python train.py --arch="vit" --model="image classifier" --dataset="procedural textures in two colours, tilted and lit" --train_examples=97500 --image_size=32 --crop_scale_min=1 --horizontal_flip=false --translate=0.06 --targets=["ground colour"] --num_classes=12 --norm="layernorm" --norm_position="sandwich" --activation="squared_relu" --mlp_ratio=2 --head_dim=32 --fused_qkv=false --bias="qkv" --qk_norm=false --parallel_block=false --inner_norm=false --patch_size=[4, 4] --conv_stem=false --layers=8 --width=256 --positions="learned" --pooling="class_token" --label_smoothing=0.2 --loss="cross_entropy" --init="lecun_normal" --optimizer="muon" --muon_scale="spectral" --lr=0.012 --momentum=0.95 --nesterov=false --orthogonalizer="newton_schulz_5" --adamw_lr_other_params=0.00083 --grad_clip=0.5 --ema_decay=0.99 --steps=40000 --batch_size=64 --epochs=26.3 --lr_schedule="constant" --warmup_steps=2000 --weight_decay=0.01 --adamw_weight_decay_other_params=0.05
Rows from block 3, named by matrix and row number. Rows with one number belong to one attention dimension. Each number is 128 + 32 x the weight over its row's rms, rounded and kept within 0 to 255. All counts start at 0. Numbers have three digits each. After the name is the row's rms in percent of the matrix's.
# q: attention query (model.blocks.3.attn.q.weight, 256x256), inputs 0-85
# k: attention key (model.blocks.3.attn.k.weight, 256x256), inputs 0-85
q.163 097:086088180157180130152106125119129164134075161128079174128121099185160147159100152130194174093095100158146139120185087096133114149085103121138140109128117078093133110097098089087183120125084157102203099110108121189110143122119066135176132072116156111133123133
k.163 095:082168139119126148085174139124155091137119167172090057104136191141125103100171136127161117094123112084146115122086131131122150137113106096148142134097099160166179126108141070159117105180086156095087141182143080136115210103125149092139164173104164087225143118
q.164 114:193127090120155077168076148142091159105194156114070174114133128124133107101155144066140141184192078090159139141137127138136105143140115141121118165090125123187115152080160153100181141097174139110192112121101143175138089098137100143059128134190135161121143136
k.164 110:131139152138115085119142098147098067107076112104185131177132099074114123158134144131162154065064114114129175136178147169161104108139089132162126145134131138150146111142167067163124133203080134122102155086133078082127170094126091094147100118151129188147131131
q.165 098:107115132232142123083106114154068165081137154113090073136137147145131139189113159102132115185099172144106131077111138146120150138132125165113148116077094143119062112123115137169094121196145126105101142135110121120140149140082139054160064119136101144151108125
k.165 104:159126148152162088103078072105050200114107144149120174162147206149058069145117149160137162126129072142148103134127117113123075113124118115079102108174166114115119107078151143078168112218082106099141165046120129129139114126171149140152108121136129067089107116
q.166 113:152140134096126159132108086147130153064124117145170109115105155142076137135177152146146188068026127172144102147137153109110097128118168082143098100153086086126171076090139144096057146129117134129116093163101137148182149146140156106174131060143183111211072142
k.166 108:106170204114124158138179122095178125117127099084108195083079126095119132150102113108058163083112129163156094112094132074147121087132077186143148154081100166118131054122127107105115121138149092091192147148137133152136107126123129153131141174082132140157111071
q.167 098:142031166154067160102238114126145096091154119160147160115165166156190092165074130147127194123124170134108144114067084106134121094082120113154124122137166101075101124115114111121106148160135134124112177136154097095144122068129163115133120152088086087095193197
k.167 093:128154144085138119093110142110163090150144134195139147139153143139138093120114104106116162183089112157069091131100107152090074095107179094113077153104104129178171088108154136138138097098185062127100088105138122100112117152117094179173110159141148145162117084
q.168 101:133114130125075126133205141097137100103172154160206155100126191123126111129088123180144091085167137163124146210122095141106175094104101082151174119093132136111142102076103118131172158073148114167147159173098186131097094057121162106141125127117176154046134112
k.168 108:173098119085103133118142169162164185157120137153147174133110128074111150080108108055102118085094127123156077125093103165095143053189164102150135123115118112138191107138133154125098095133146131154195144105188169146133100154139115161136136115130187126167136103
q.169 111:116126122120133170124138142142119124109069103110185107079080171167142108153041127139082107095131128081132095146144153085191095112199152120146126167145131126143136143089133085175154127099160122149115109081123154133145104122104118143146142098093154165146074128
k.169 106:141103150132134138123137206164146103125103142113151137099061095124159131175177136143137120154100101132166128065128127120133102165094148107111192142071145129128072076150097096098157096104115208147082166146148100138157086135116105127101132144128137136105131138
q.170 119:086101134140121164086166118126101113161160132158097081135103129126104076153134175111119115093127101128164111100131123137133082134140153116112082083163123181047145158147112065104164093172130082137195087184155096105101171089083127108128114115138147134118107150
k.170 109:099175152122091118153128143112094158126193116116162053099150132146197118112171092142076080176126142164099111178068085178150136152136092135147137094118136117107091182109191128170105131078165143081108138151091108115124131174126123112107174156103147139173106145
q.171 097:145119168079153134125104176186110128167175126114088091197163153115127173074119146110142197112147139134114129109081107141101142171127091121115132075163087112136011118119137138133128095102083107166109064138144110147097127178125097177141118154159119135192069153
k.171 106:141176176117095112086180121163051125181167120164112144142132180114137145157114096175141108120074085131078118190170081113162178138139099173151060108142107128123105107117133124183113096122141155086074169091127054079129144115129126127083073107158134176159121123
q.172 105:191115112171138097114124122156079142108150137120142149133124106147101118152092142148138075115179090123133175151141101126089175096069150101099156158133172081116079101092116125114209174126103123171123072177104196129136148082088145098122135115167149130161131116
k.172 101:133097222059126131125148154121157088140127154141105099092110104105111122082155113169120149166104063120099130150138126109152179085159149095141108076129089143073118165155144118145158097122105098122115155134192135156111122115135104090103156083125106118135095154
q.173 099:127178175138178123127156122096153154112041130133149091135166119093083138138123072088162096111116107047074128078136115093187125135125142130117152077176120107133198213111143142134140146134122106137104088146124106121141137151114152086146151079091097122173153132
k.173 097:171081155155141145168070133153103062157146151144155117091123111172157163154079136100151121106134146131182168060157095150085113146143087158146143116105096153107118138148067169104178055090133100146132125179126151119124133138094152085112180133110043115120079091
q.174 101:149117140147105116146206144101183099133117180137162106125111152119190093158120121131074098116125143131125124105107128135139111064128180142111120197124149103171157152126135188025085085194118200100206172180118112146121168149129083158138070114156113163131117117
k.174 110:170109170136092147161106105085071193136156130152087181096152144099057141120083149133144103129127112143140070127119129160138085088147120157113113152123101153115130140152186085132113124067098202112167142109178119122117175082142139113181147141131130132165189161
q.175 107:157135152059108164143127126117070094184118096157137123098107166132124078136122132131094148120131160043135123069068131141066113086085192161135034134126182138101144159118134093140108094103145100166199090129128167127165151107147081156126128159160196153107179107
k.175 104:104119177133102171130157065085091114110102138145119157102123159129145122155115113128146123114045104090060098112139168143135102092124105149126152154171153101107115177136149108112122161113123171093100154087111136164134102098126119127130127090159106122136146106
q.176 104:161194093100118142108119093129143141146134165126090153098124148176095142118176084144145140107113158141106129158124150087108194173152164134097097156140152127135113165127163105101128147119126111067045104143150174146160112137140148216159124116099134139144140159
k.176 098:141154128118132158175180164103123161183100070141046162116122193095149130117106077148104109096059146147119160065114151102104117150147115120118163108183134100140119133156110126099136117145123130142165129146142159137176109142102059111062137154118090163116156133
q.177 111:173141115095100164177157122119135148152095068124154163080115131088173126124134130093073109145113150105124078180126115121139104106232120113054162177100191144127117147128079147121143165080144096127176141146143116146108100150155063138159094189054159095137154097
k.177 101:119197185083066081120127171138096158116068088175160143109099107139105102120105102199175105137110140145166090112118106108159136108122142102121158088046156147109131086165137144124100189106149160211119118092126144117158143141127151123161148118127149168131120084
q.178 112:131125131163134109105104145134133139090121070099180102144160122177134135102118082163159111077132142107157125183167133131175051177099128167133195070074091167113132137123146134198117150090130147116137133078061142114160118165116139104092133137093163164118074156
k.178 114:138165146122122103140128132135154157121135073107167106120122131133149136138162103139146119128153148126220173109133137131123100164182134133118185068173148130085145094119127084132128129075028104087137097143130103149119098148064117163093064171084119119134117144
q.179 107:179139102234095170080143103123142083064112122123111126113121132105177142167150121105106153126072117172041102148109145089166107159141098125103155171131147102128172166158163131116162115077124141075126099139153164132133104090142179206093096112074121110140173195
k.179 101:131129095151139112117146094050110097084171102147145097120071138141123119130142066122174139061083140130128150133153130072117125157166118128151083079178162198158140106084156091089117139150144117113081108144076120113137144164129083136123107150101135136111134135
q.180 107:081112139150081136093133109132146120079101126106118100103143109133064155142207157116085155131106156134148095143159151137134126141148172104116175086142125157108110085100131157144142100150180113140165125137124109125161125075117165138144161146137139148186165176
k.180 109:100083107116177120149155149111142163103174114135129133152064122100138116133091140144141158093132144122154145130080124125157118140176150158085129090124151152153136109145112069070100072179095093149153152118086105139130136187148122164120065146104175134075113113
q.181 113:150135159156119093046161125133135119131133091136074107125074072117091180191153102085108173100106147141161136098155127088104138135126125103118141077132181070141179167138070137136122118141116132190116121180102157171117201143151159129141126125176114050170160121
k.181 108:222180143070138124115101103139096108114085108163110111040105133089114092140130153124122156127092123146107115158114101110128119152082098154131081112138118153110151141125140128127174110091123062173159132158115160162116066120118137111102174162108098051134097124
q.182 106:075145107105117188100181119095171091130098141166155139097126137132113128154148131138100163146065163167142153121094126170132125119139101135200132117168140091131150089091080102081096101142138183158122162088116137122133100086108138172098173092135179135128155145
k.182 110:109156125114133205117141172120177143134215157106094124141123168125138117139079188107154119108152173097088124177094172101093135138142063162150087130096140136132199105145140092109093149110156139125166113186135150075114140125102150140159208129127137101094146174
q.183 109:151140151137127094123121102108111092119124092107103095124123156206161114122132138152173085067150080136068153191128148130110143093093151168143142081083136167124121055099135156089095111122098124119105121155096149192174130082123134115112126185129073157111126083
k.183 110:150075091105177126177144135153148199094054147146158181124152121151071155108134146137119117158084130171160124095123163124147136124108181125124155104212150141088096093134075153094126115154124166111123094118131114172116106179090127113175096120104132163101136111
q.184 112:165085151161143047135135142162121107137106125086128157126167133135149105191061125092094141127178141126112138155140138162113137158132117109151179145129150139122086090130134148062093170121187112149151146109112171117159059168154146185113096157066170136167160101
k.184 109:140109112115103121079166114134170080086124100148141125121107131178119101134127109149104137103081078178160097110123094106131202140129170097120168098164144128115138125044132128198132187114095090096128081058182149104116116120115157146151077110143155167110103111
q.185 106:218134136091124179138148124142158076103116154120139153087097095161177120120126131127085136078161157158147142112116136092138160165178149146105072111038168121141158190042118118072097091112118150156087143111108168079152090147129095133178129109129110079142147083
k.185 106:136184101131178125168124180104221150118013146124129146168191166139050138114071137106151116031144116153166154143100126097118153102148122148132178113135184108117155130095111130103112223092149123128177130092099109156122109135087133149171117152163118125063149115
q.186 109:076071178152108187153132124157157168094118197122078089131161118102117142082170081134088141125124092112086115112154105175142119129150152123115141145145100155134129100157137159140149073150159122051155108110205174135146148136119085156149137096119168163179056127
k.186 102:100132105122124124151144108143078121161178124163097066159167131138136152086106111147141184128139207135145098084140149112133093095102088108149133141100118160112094084101111130088114114176100177116091087142097162090116192072158098128133176157082160127137224126
q.187 095:082100123145125170142088167102152128206154114132127146142125169172115131105163174127122192041117137059178118129122110103125168121142128136105134193100169125089175092104143145125078071181074144093129093176146139139118151133109119117153151115129146087110087123
k.187 109:151130130106072185145120103099123151149122168193125129125160126189056165129147155191166135093136171140069147180175153137165159117099131090145131074128130128144117111119139177081139089155032117159093141140112104093118159162131100117128153134111135077181108089
q.188 104:074117117137178114085104094090150129133090145127184104092132121119101142176125128154181133183118135141063102168139090142126088162158136054105132117159129130116125085181129101188125187138137119162174133126118107135151104145149136140127139220149090072194165149
k.188 096:163088089129057081115087091139155126107159121068066108141147116132144154129154116091111130109123122171135093148125085146122160127093127090132152108069173178121125144104179123116148123071141135148192159124143133169118043186174137119136137137123139099099095143
q.189 114:185078116128117120193165108122110122129118089140130149042101098080168157146087145109109142140097124150086117110124099157119081124129132115190198160155128172120112089146125132178095128137131117120124128142138149099134141173168142142118143146100151086138192133
k.189 111:116139084051104116096134133147152136111093153133135074066144099111081108133124126114113139078132157091159107134082148194109125067107180085093117198128145130119183120096090158184102121102207148123127060100162152119154111087085181145105139147099112138095162117
q.190 095:131121098111168137128149126091136120168165164106133158099117123156138119116140136078158091146117138126162136193149134171132199158210156135155155166116121190083163164177092095099133139106199053085098097109137138091108071089113132123095176134132090149084111140
k.190 102:093135129138107161106099188116149156124093136102105086086130108098143079115120092210154162131103173130142154056102131150141140182163159079146157077119145092189150166135132154144124101138133136138122102160083077150115092159104076075111170139132103099076154109
q.191 103:099138116050156144091113098080204110085088147119131136155150147173099099111145113140164158043120125142113142166126082131152176085122144126137061127123085092134206102186121155115110126136159145171117125133114130143165082111118139172122161111153153149185116129
k.191 103:150122074215138139118113136150198121094141130167101144111142136106092125073169113102123116107105122163158105096113156165064128145127119129184133144170052150116146099081082119126194155124180169168128098132121117134130110163161060144194142118121181111179074165
q.192 093:150161086082128114126189053103193109116130132157121071139110111115129176114110166165095138153155149106153102202146139159173119113136118155135121140103116125196109113143155109111115181110166114145181096119142132118120102141094069124088074154158087116192139123
k.192 104:163105129189176134182073127112133103129141071158157157146175158128123092102181084109149082116140144153185129101143117166121208110106098076144154155138176102099167121069139061130126150187085191104213125100082109130121134144146157105138123143151192104148112162
q.193 106:137151156129133099131090097156105106148084130160079094120092110127165121110145160070142149181131135129096130140107173135142108090158156170121140133121143230163149112183143140109181135066091145125095115124165059135156094157068081152127082141104057169080162104
k.193 099:158109171143125059098114127116161161179134093135065143088169145121123085175145207095126123189126092126147112139158104185079130094118131111090141143150168109095048122125117099097160093115099085091134127151154166157110110154115145137131117145108171149124093122
q.194 110:078131137134150149030142153123144157093164101126110094190151175073121089206150112159127145137149152167174081101141115174076142143141089076101098092146122074166070140149128163135164116156176096187151058147105104152124124103114117153105181135145083148206151125
k.194 101:153100195089172065177120194175105116156065153160161115167131099140107186204138096093213085095176197131093121089154170049150109113063106155129137157110096101164167140138181126122144161187144157113115165115119153134102177108172159123131124099134091140131146119
q.195 109:148126139126126133110134132127144159147104106100144136123105087188090204106062093064169126136077155142091116179133162093109127122067134126145138141192088106090125113095139088172163156068139106136147174143119134157102132169150115072118118140118146156143121180
k.195 110:135154114097070138134097136073115137161187146136139138123135115130103078164116129137087062151129122147056100086101130149146130125166081182128073158108148112084122157195092106125122119105150072097159129158141179167126111063145157137119116144101063116141105135
q.196 092:128161142109161080180072101108160123202116078122148144148124081054173154043103152110122127096143159146160117158118109122121103124152157120143152112086141112172166143186095101117144142153169129111102154119135106095104137126162117155100112111111090140119160111
k.196 095:119177145181104137145089128143122085099142157098159144059124157184154173118180117087170190133121076146157153094136092157111143172109120107118153129162164131110150124122093137156145062243103147103127151074133128114056133124151059104101107126160176111117073080